A small CTC audio transcriber, trained from scratch: muon at rate 0.0024.
Rows from block 6, named by matrix and row number. Each number is 500 + 40 x the weight over its row's rms, rounded and kept within 0 to 999. All counts start at 0. Numbers have three digits each. After the name is the row's rms in percent of the matrix's.
# fc1: squeeze-excite reduce (model.blocks.6.se.fc1.weight, 26x208), inputs 0-103
fc1.0 104:437454479513456546509496471435528497477499562535527539553500522521541483506504496508441457526489333521531559491474493449505466544556509558514476473490524450437468480507469587532484520527547533516579528533488497492430495531480565487454536522545492524521500450467503460571434424521421489469481528499521451459487525
fc1.1 099:444483542486466484480480472506549417475482448494581573500581447510550589488525495541543477496495574415457522462480503574502516527428474505480471436489493439466504535429458415456482482469577511508446457538542485486481486493557535576421460462486493466522477503489559572530512611556551543444486492481528479446556460
fc1.2 071:447528493477510502477605525531525530489496547505450578521469524566483460475507469481503535523464474416519469541475479397540465534564461535519458478473557464546549433546488521446474460524470527521438430471465472557517465450513509437427609530487529487532528456455567473474557476530456532534504566475507488545506553
fc1.3 055:513447489491552419512489510481461478485485554505526519445522478515512505444458469516508515510518490493441499410552514499529565587473506514545450441527441506510444411566556495474438464574524490513451519489501492475431592510512533472468564517492535530532538474522523524484480428529507505507475461432533481503461515
fc1.4 097:509504538473467529500540451544540464462475465472462458445517471544546520459502470523524504471498666488455503484442509598537482499445538464507486469506520501444527494506525429487522488493508469467413515433526488462527518523445530487509505501476489511497507539503519553422505545519529498485483522540489464511487505
fc1.5 115:456459521515456469444497516401494473562505519526507575531495480492512589501534520473476467592472520572504507529502492473503473411515542496510445521513492471478478531422520463530533468534512516451517497445499511458488566534552531578496519398541483517454531615529535500585410537473476467480518502429471486507556454
fc1.6 100:498536445455454458474510482477476499523474510532451487518505485489503490506555552506476482535495642518505539528483454579528458480519471472466529493463475512462481585501515475540455511460519514454518482454505522555474552497434478468573555484492469488463539512446445520520457587549483472479536485476527502570475492
fc1.7 084:515518497447473455488496542499538490481494493516521558449514421514471547523525486566539449543500543540410506454510513547485573416442491566448491509521526479433445527414473412451536466499533464534479536473491480507513561505509547543562538492512474522531503583550448545480506565454517465491529537443529470521577461
fc1.8 060:476443546499452551532455434516492523453539482531486542500502503484464468524533452483517439452523426507517503580554518501494549443494610554511459487564506501463440553534490465494538488529493461466449498440477525593463533419512506469603494564532472466455508483496445477567444533538489533485458486469530551542485459
fc1.9 026:426519457463437526539454535528471475508497468554545546488534529515471510508509576490489433524524499447487432507582473467477450512461441548496533437451522541464535468489502521506524503502523549515526523471553502469504520462460473553460487443524494470489532466525517522553464531503467433539471521493485556584535544
fc1.10 116:455479558567478515531478470452527467521499425485524496563472539502521571508529573520518516561422437437518461559471505459480512494525493550499450499496472458555497518416553546466524509466503519437490504504507497512479494527515506522527459445490426498502477558507491524462420493485551506462497567508517503497520441
fc1.11 101:469510510477487523523519553543549498541469523497483510505501490535495395506478528557428509485500512458538474427488515388491512548510530582480513509564481514508545462614498514496501464512515524547568518533510489522516497517473483519448513509516501503495463421496475477496534405591468477494490478478454496526440553
fc1.12 109:535479548506543501511499514499470492502497483535526370521490509463533499449469447455460514444472566468582527527513469563529482442506526524547527519485458489561484546519488497440479456476536514454536485557493478477575516492488464443517521483520492490484471533435514480412523520514511508503541467517504521446512539
fc1.13 126:475482577497482464539468455560466445517474408494510510464561453499510543531568481505534532410441604417525489603479540530452539490434574514478453469480518484517541532478464455508581484510475499483438463525510480493524455527549524470478442519465469448499498452493496534510481544585558533469473495521483535439520465
fc1.14 110:514510580528530511516441415467467524511541544503533491466469540431548469506466461506498451477496488527511520502556460505454531505528505543553481501524531472481429535419454532438535453478519485495443509522508448533479563524477532447604516548479497515555493568501502511437440544465461480484506582483575513521569477
fc1.15 121:405485435510431544456454419475526480520485485520505514517587521478538499474512495469522483481504448546532478531482479458538483446558507539463490439501497472522530534470469425556477514524532494471545456528496464527482539458483543497497534503522482519458532485467541495463439539500475504448509508432479504488536497
fc1.16 102:504451512534514487488472526476516481559501475475483617518434518530462521482488501536443476548456461441526499559520498414469470523520505481531503536487504471487535465452480517449619428491578518536509578479438508442477491536594518577393513472511519494524499501497504515592483435537458500497465543433472485448461499
fc1.17 092:500470553536462448537424448463552488515483483499521604537468519482463554487467472499434494586510418534547492478536466470472484467516454507517448504573541475517475466504552486451496453512557508548472517471525481497493444490534550510440490543494513564486455505545422522523473495459505504497512533459504512529528449
fc1.18 117:541484505479583538491520542486497490550471517469516513526489523495460466546520492450476480439494519481508460503495487416478507498558522533485525501468525508516534379521468535513589476511468519475555528499522466524552512480578533395461522527456545533499488462507555516419536501451426544506513549444458495543505537
fc1.19 106:550513532481477508453530482491487488434511495487495518465462481474474612526507467414517524553534428480491531491512510501485560413508546507487454538491504557497375481584511536509497465469490510467447480458532507566517405440519529515408480514489474529477498480513441484560525508462501521525490552426487526584526517
fc1.20 138:510510503488461527492430441489463509533476537507449478522480531503526438516513525490499517462422465509563518564528471478492472509583531495511478535478487564498489518457494564558519599498445528460518502477472524480433544536490507447590560505525533530511499491423458464510431464592470475489465502506502535477436561
fc1.21 114:551467519485436430448501556493466481510477502489440513482442495507508633536488453510473486599509500503523568519424511465493509451472548470544514516541509515481494532524529484450503477545538507548452507406473567472455391612551524572322552458514529563562500492512506502598491436520524417479438536455498545476454484
fc1.22 061:529527554521465515482518554442499511494497524464492460541492499514516512507609518503485471506442479483491549496485521451549490503491552477566455460490495423500482520527564556403498505514483533475440492529493475426513551487550458632555520479524436528544447520436507476563446451574507514545509496469454514500560465
fc1.23 131:550497438496512450547569583580470505445506525507460578442478495541471480531471503574505556531524476458506524459496541500425483579368394455499572509491524514483557425482514448445501512518538482626469496464486564471521454549534475566527470458512505484499521489509500514522557465550536476524451450517514496482464462
fc1.24 076:468545477472458571466510452510543493531526485445438453484469533508487540583534518503541601602452506511516505574516511448468498427543410483513475413473471477544538567500525529555528477484460497478500488501488547529537501527450515530490493484455384482447561450463536515454494497565547502485490501473471476497512507
fc1.25 082:536482520446481479482476548505491470463549589517527519495546529506468477577453545505486509456527587506485516411499508475426480550558506568477457548493486528494469506551494470505472515507462493490582509471512531486487553524521516519485537516509559511433516474453521492553476546563438500448452434523522500498442497